{"arch": "wavenet", "train_examples": 78125, "hop_length": 160, "num_classes": 6, "depths": [10], "stem": "single", "widths": [192], "muon_scale": "spectral", "momentum": 0.95, "max_steps": 23200, "batch_size": 128, "warmup_steps": 2320, "weight_decay": 0.007}
Rows from block 5, named by matrix and row number. Rows with one number belong to one channel. Each number is 50 + 15 x the weight over the matrix's rms, rounded and kept within 0 to 99. All counts start at 0.
# filt: filter width-3 conv (model.blocks.5.filt.weight, 192x192x3), inputs 72-95, a 3 kernel for each
# gate: gate width-3 conv (model.blocks.5.gate.weight, 192x192x3), inputs 72-95, a 3 kernel for each
filt.95:46 74 42 47 49 47 42 54 34 40 63 69 78 41 58 52 42 48 78 62 55 24 44 55 63 52 67 43 71 45 72 47 64 45 80 67 64 58 44 52 62 51 82 54 69 38 42 45 64 51 72 55 64 47 66 72 43 48 05 38 42 43 34 39 43 47 33 45 65 41 42 45
gate.95:37 37 60 52 36 39 42 62 88 65 55 68 59 67 43 31 21 13 58 52 39 47 62 56 47 55 42 55 66 61 40 29 35 48 47 75 49 83 56 42 49 41 56 61 53 67 27 41 27 49 37 79 71 39 50 61 63 60 35 23 51 33 30 33 55 43 27 52 69 49 57 87
filt.96:41 37 48 64 54 74 51 48 74 44 55 28 42 42 31 72 51 38 65 60 53 36 70 54 28 43 72 30 48 15 36 64 71 28 46 50 68 45 37 59 35 36 59 41 58 65 54 40 56 71 42 75 56 63 50 50 31 81 64 65 52 66 34 32 44 48 35 48 67 42 68 35
gate.96:68 46 82 44 48 35 50 44 43 58 52 48 50 60 70 57 76 40 32 53 52 59 44 58 53 29 17 70 45 62 35 55 41 38 33 30 28 51 46 55 69 72 35 31 58 52 33 42 36 42 50 59 69 57 47 39 37 46 37 50 42 52 43 54 65 60 53 33 48 56 70 46
filt.97:71 49 71 56 71 61 32 52 55 51 77 65 42 48 50 48 55 62 52 27 32 31 33 25 22 37 63 57 47 68 66 58 67 56 53 40 43 38 50 51 64 73 59 37 28 57 50 30 31 76 46 37 61 26 46 59 49 58 55 55 44 83 71 54 71 44 48 74 70 35 60 63
gate.97:46 67 64 54 47 55 48 58 50 65 55 68 40 22 41 46 41 61 58 93 60 52 74 42 28 37 57 38 45 20 56 39 50 71 76 31 76 34 76 26 60 56 37 34 45 62 44 41 46 64 36 36 45 61 64 45 32 58 53 76 26 51 57 62 45 53 38 51 63 78 39 62
filt.98:21 52 59 49 25 69 57 68 48 60 48 48 38 47 52 51 51 44 39 70 74 33 58 37 77 31 74 39 61 60 40 57 65 59 68 52 40 26 29 52 66 40 40 75 52 59 66 28 56 68 50 59 61 63 42 45 49 72 39 40 62 63 44 20 57 70 58 45 67 40 70 58
gate.98:66 47 32 44 56 46 74 58 58 72 52 81 37 22 42 68 59 62 46 74 58 45 46 40 58 77 04 67 33 61 36 47 38 48 68 64 50 38 49 52 64 60 42 73 59 42 42 39 32 46 28 41 53 38 79 87 90 46 38 60 23 41 51 57 77 35 45 53 38 18 34 55
filt.99:33 53 83 64 47 46 41 57 52 35 59 57 40 45 67 30 54 54 63 61 59 38 27 55 55 52 58 33 27 46 59 57 65 44 47 53 48 57 65 56 80 77 64 52 47 56 63 39 37 43 47 44 22 35 33 68 63 28 42 54 34 42 49 38 28 32 62 39 43 48 62 30
gate.99:20 19 25 39 62 63 16 52 60 16 38 49 59 61 25 64 50 41 39 52 46 52 64 62 76 60 59 55 58 79 54 56 59 43 33 53 61 59 21 58 27 41 59 62 28 67 39 66 61 67 65 68 61 43 51 40 55 50 53 21 62 41 41 30 51 44 66 65 59 74 29 57
filt.100:66 50 69 62 47 54 28 49 24 62 59 62 22 53 64 33 65 39 56 69 47 30 37 68 14 58 53 51 05 60 55 40 64 67 73 71 44 38 53 64 64 70 51 67 36 44 38 39 67 31 64 21 49 40 68 43 46 68 74 35 27 29 73 64 58 34 71 43 42 12 55 54
gate.100:28 66 59 78 42 50 56 27 51 43 30 26 41 32 41 73 51 55 44 37 80 36 46 61 23 49 62 51 43 52 31 46 50 67 45 38 58 42 36 32 37 69 40 22 44 46 60 71 67 56 30 71 25 37 58 44 38 58 67 36 43 73 45 50 38 51 60 22 59 47 63 51
filt.101:57 17 34 58 44 32 24 81 36 47 65 44 76 58 58 34 60 46 60 36 35 58 70 69 27 53 49 39 41 69 66 52 58 51 33 56 53 69 49 64 65 67 45 32 41 48 48 38 57 53 38 39 61 53 41 47 48 71 59 60 64 34 18 57 78 65 49 79 31 57 67 32
gate.101:37 54 46 50 43 48 56 40 48 49 50 51 53 67 50 79 23 35 44 70 34 39 57 62 68 41 43 36 82 77 64 44 52 58 51 28 42 53 69 60 30 44 27 31 52 46 29 46 71 63 64 46 47 37 44 46 78 62 44 68 48 54 37 72 45 60 50 59 54 31 36 39
filt.102:38 66 56 49 39 71 26 58 47 40 40 47 49 36 44 68 69 58 47 64 57 48 36 42 66 24 47 73 50 50 30 25 49 43 39 79 47 01 47 55 51 31 29 60 33 76 62 56 62 40 66 56 47 46 71 40 38 51 60 40 47 43 67 50 67 44 52 63 55 50 53 91
gate.102:57 55 09 54 42 53 59 54 25 76 56 66 50 18 40 51 45 57 50 49 50 52 79 30 44 73 17 56 57 49 55 52 62 53 75 25 61 63 58 39 45 38 50 45 45 41 28 47 31 34 35 38 38 55 56 48 60 48 70 45 44 47 55 35 41 43 24 30 54 35 15 48
filt.103:39 41 58 45 27 44 85 80 44 66 59 40 49 61 70 46 39 53 56 48 53 41 41 48 57 37 41 58 49 64 42 57 68 49 38 53 31 59 67 32 15 54 65 52 30 43 63 64 46 32 49 39 81 62 54 59 44 27 44 36 43 65 36 44 34 55 37 39 24 42 55 54
gate.103:37 39 69 63 67 53 38 68 41 30 32 21 66 67 74 58 52 50 40 54 31 58 47 24 52 22 27 42 39 67 49 45 52 37 34 49 70 41 33 52 49 42 37 42 74 40 49 47 50 38 37 30 48 63 83 80 47 45 67 58 49 48 60 54 34 56 50 17 31 48 44 40
filt.104:39 38 29 30 35 55 64 41 63 54 64 57 50 75 73 62 46 62 28 45 54 59 39 67 65 34 58 35 60 60 53 54 54 72 57 52 37 45 44 58 64 39 49 50 38 53 50 36 60 56 73 42 73 64 48 43 37 69 59 36 66 58 27 19 38 56 32 49 40 55 71 31
gate.104:35 30 34 57 21 35 45 49 19 42 46 48 19 29 44 46 46 63 39 37 39 87 43 21 60 26 50 70 37 46 40 47 45 64 36 54 60 56 45 57 50 56 67 28 47 38 38 43 63 52 42 48 41 50 56 83 45 59 58 39 48 66 51 25 39 31 54 33 45 67 55 64
filt.105:47 57 56 45 22 55 46 39 39 65 60 69 48 41 35 50 44 35 54 19 12 55 61 21 78 40 66 35 63 19 73 66 53 81 47 65 43 66 41 36 58 49 53 44 65 43 43 40 55 60 68 63 49 33 47 47 60 44 39 42 43 67 45 44 57 43 21 45 33 66 60 34
gate.105:43 48 53 49 64 72 66 35 52 43 53 40 38 47 49 32 54 61 66 55 65 62 60 65 72 11 54 69 39 49 48 43 33 59 25 40 68 45 65 55 50 38 43 74 79 44 46 51 56 50 38 29 68 60 62 33 49 38 44 72 45 54 40 52 73 60 50 59 60 48 36 20
filt.106:46 54 71 46 38 43 55 38 45 59 64 42 58 37 58 53 45 29 33 53 28 44 36 29 80 17 79 53 64 47 39 52 64 34 73 35 62 60 68 65 39 69 71 35 58 42 59 58 58 53 26 59 50 53 36 56 46 55 42 61 38 65 34 51 72 64 60 36 29 42 84 78
gate.106:57 53 58 74 46 73 63 56 74 44 55 53 41 41 50 47 37 53 75 62 70 22 28 61 65 61 39 66 51 79 47 51 53 23 67 44 63 61 51 36 49 52 50 32 47 52 50 46 53 87 27 54 68 66 48 80 64 64 52 56 56 54 42 45 67 49 57 40 43 63 67 67
filt.107:42 47 48 62 60 22 44 27 67 58 35 53 31 33 54 38 24 79 49 53 41 67 38 73 36 51 72 54 65 75 32 49 65 39 44 37 46 64 56 29 42 14 54 50 31 37 57 68 51 53 62 58 45 42 41 42 53 38 58 60 60 49 59 28 32 53 38 48 55 42 54 35
gate.107:70 70 29 65 29 54 38 54 41 58 41 43 21 35 33 21 62 65 43 36 52 18 54 61 50 44 34 61 56 67 59 69 45 71 49 47 52 17 43 65 49 38 46 44 50 33 51 47 52 49 39 21 40 40 26 53 59 58 47 58 48 44 41 47 58 55 49 63 47 57 24 48
filt.108:19 42 48 61 56 66 43 65 69 56 45 50 39 46 19 66 63 34 50 51 32 44 42 33 45 40 36 54 53 43 42 66 60 68 33 34 67 52 66 32 71 67 33 49 23 57 48 41 46 33 56 49 47 43 48 51 77 50 47 40 75 28 35 51 45 48 71 41 45 81 50 38
gate.108:44 36 41 69 58 41 43 48 57 60 46 56 76 42 14 22 54 52 57 50 55 74 44 48 12 53 58 75 34 51 31 63 51 57 38 24 54 41 21 45 48 44 50 52 73 36 49 55 79 43 39 35 60 63 37 67 50 16 36 43 69 42 50 20 30 27 82 44 59 43 36 40
filt.109:56 48 50 65 53 29 66 52 50 43 47 49 49 66 62 27 45 47 90 48 49 70 83 36 56 43 30 51 41 23 52 29 37 63 51 62 42 58 54 36 48 71 86 38 29 61 35 46 35 42 45 55 56 71 43 42 34 56 49 55 51 41 71 40 46 46 93 43 38 42 30 37
gate.109:64 61 59 52 45 42 38 43 39 50 53 71 68 49 54 40 61 72 49 54 62 30 58 39 30 38 36 52 61 44 45 44 58 39 73 33 64 58 85 78 38 38 27 50 50 49 57 12 36 55 93 63 58 41 29 62 43 65 48 37 17 46 53 34 65 66 49 25 59 50 61 71
filt.110:69 35 48 44 39 61 39 60 78 87 84 48 42 58 51 48 34 36 36 64 54 57 60 63 56 56 71 59 32 63 41 49 58 60 41 47 64 56 76 36 36 75 14 41 49 55 29 32 52 47 45 38 47 51 65 72 60 40 47 60 57 57 41 36 52 31 65 61 34 68 63 43
gate.110:55 40 60 51 40 50 37 60 60 61 47 52 39 41 37 41 48 16 60 43 83 72 74 73 37 42 40 53 51 66 28 56 68 30 21 44 26 51 38 73 67 49 54 46 46 41 31 58 41 65 48 37 59 43 70 44 64 45 58 52 37 58 20 50 36 45 49 70 38 45 72 66
filt.111:32 67 43 73 61 45 39 53 53 50 50 40 31 47 44 52 72 59 66 63 35 46 55 47 49 49 36 30 65 55 62 36 63 61 57 37 47 55 61 37 39 21 49 57 34 61 56 52 53 72 60 54 71 55 65 69 43 43 54 41 56 47 66 51 49 41 29 37 34 40 57 76
gate.111:59 42 48 53 86 70 52 46 51 45 07 33 50 36 30 73 56 29 57 68 59 50 39 19 54 52 38 30 48 55 64 67 56 61 60 75 61 36 61 45 74 48 77 46 34 25 46 58 29 13 51 45 44 41 44 37 14 59 70 46 67 55 60 40 46 15 06 34 34 62 43 57
filt.112:58 27 63 43 65 78 48 47 53 32 21 61 42 63 51 62 55 73 72 49 68 51 32 60 55 47 41 57 47 80 41 43 58 75 58 36 30 23 44 42 58 63 56 41 47 40 50 55 71 59 53 51 47 60 54 56 50 53 32 48 41 52 66 48 45 50 35 62 51 60 23 49
gate.112:46 40 74 33 53 67 76 28 25 55 52 48 58 53 23 31 51 60 53 56 54 36 48 72 47 48 78 31 61 66 60 44 62 43 62 88 43 52 38 56 42 65 51 33 40 41 42 49 49 38 39 80 57 47 51 51 47 71 70 68 33 55 33 63 34 48 58 30 63 63 57 40
filt.113:36 33 57 34 41 23 51 55 33 41 59 54 64 66 38 55 44 33 11 31 23 32 41 48 75 56 65 38 27 53 45 51 32 32 55 51 70 42 36 78 47 47 51 48 51 40 56 60 55 46 52 49 63 44 48 35 57 11 53 59 60 32 11 35 51 47 33 58 50 50 36 25
gate.113:73 53 39 57 31 35 60 80 57 43 40 48 62 30 54 31 22 55 62 46 79 47 45 54 50 88 53 58 48 47 27 49 53 58 57 55 60 42 46 54 45 76 61 51 65 32 58 47 53 66 70 42 57 59 36 60 43 54 69 65 52 81 72 53 55 54 75 32 23 44 58 44
filt.114:48 29 28 52 45 52 52 46 76 33 56 64 14 41 60 54 53 50 54 63 51 68 70 60 52 66 53 72 62 42 15 40 35 67 31 31 56 56 61 14 29 08 38 38 40 66 58 51 49 40 34 44 48 42 63 65 57 48 43 70 76 50 23 38 59 49 30 43 89 46 71 51
gate.114:64 69 58 33 44 24 15 49 60 39 41 48 62 59 54 58 49 61 35 44 48 22 39 26 56 21 57 14 50 61 34 58 43 39 48 60 59 62 71 43 36 35 46 51 50 40 32 33 51 53 60 64 58 39 67 84 46 36 43 43 49 26 41 86 34 38 38 40 47 53 58 59
filt.115:48 64 46 14 22 66 52 59 83 63 38 54 41 54 51 36 21 53 36 53 37 44 65 69 52 71 39 43 50 61 55 61 52 26 37 45 38 42 53 44 65 33 68 43 74 70 61 49 39 25 28 37 44 55 58 41 52 56 54 60 67 44 46 52 67 31 49 75 67 78 26 61
gate.115:80 50 72 62 66 56 35 53 17 53 69 41 62 42 37 49 45 54 28 35 30 46 27 46 23 43 69 50 45 56 33 54 35 60 47 40 87 77 76 70 36 36 58 38 34 62 61 62 66 58 55 47 54 57 44 72 72 57 41 23 43 60 53 22 58 55 61 66 83 27 44 30
filt.116:53 22 56 41 48 40 54 63 48 69 58 49 54 59 44 38 58 43 28 33 52 62 57 68 40 25 19 34 47 63 50 46 50 44 27 49 48 62 55 42 35 38 75 41 51 43 20 47 53 61 35 50 52 47 44 69 55 56 36 41 38 58 40 51 64 71 53 51 02 46 59 38
gate.116:17 35 37 47 33 40 68 35 62 49 50 54 66 59 63 39 53 53 48 43 34 19 38 41 63 69 51 54 19 41 70 61 71 40 38 29 52 31 41 46 59 62 53 54 42 72 80 69 35 30 41 38 53 67 57 57 32 54 46 71 37 48 55 69 54 48 51 58 72 41 65 48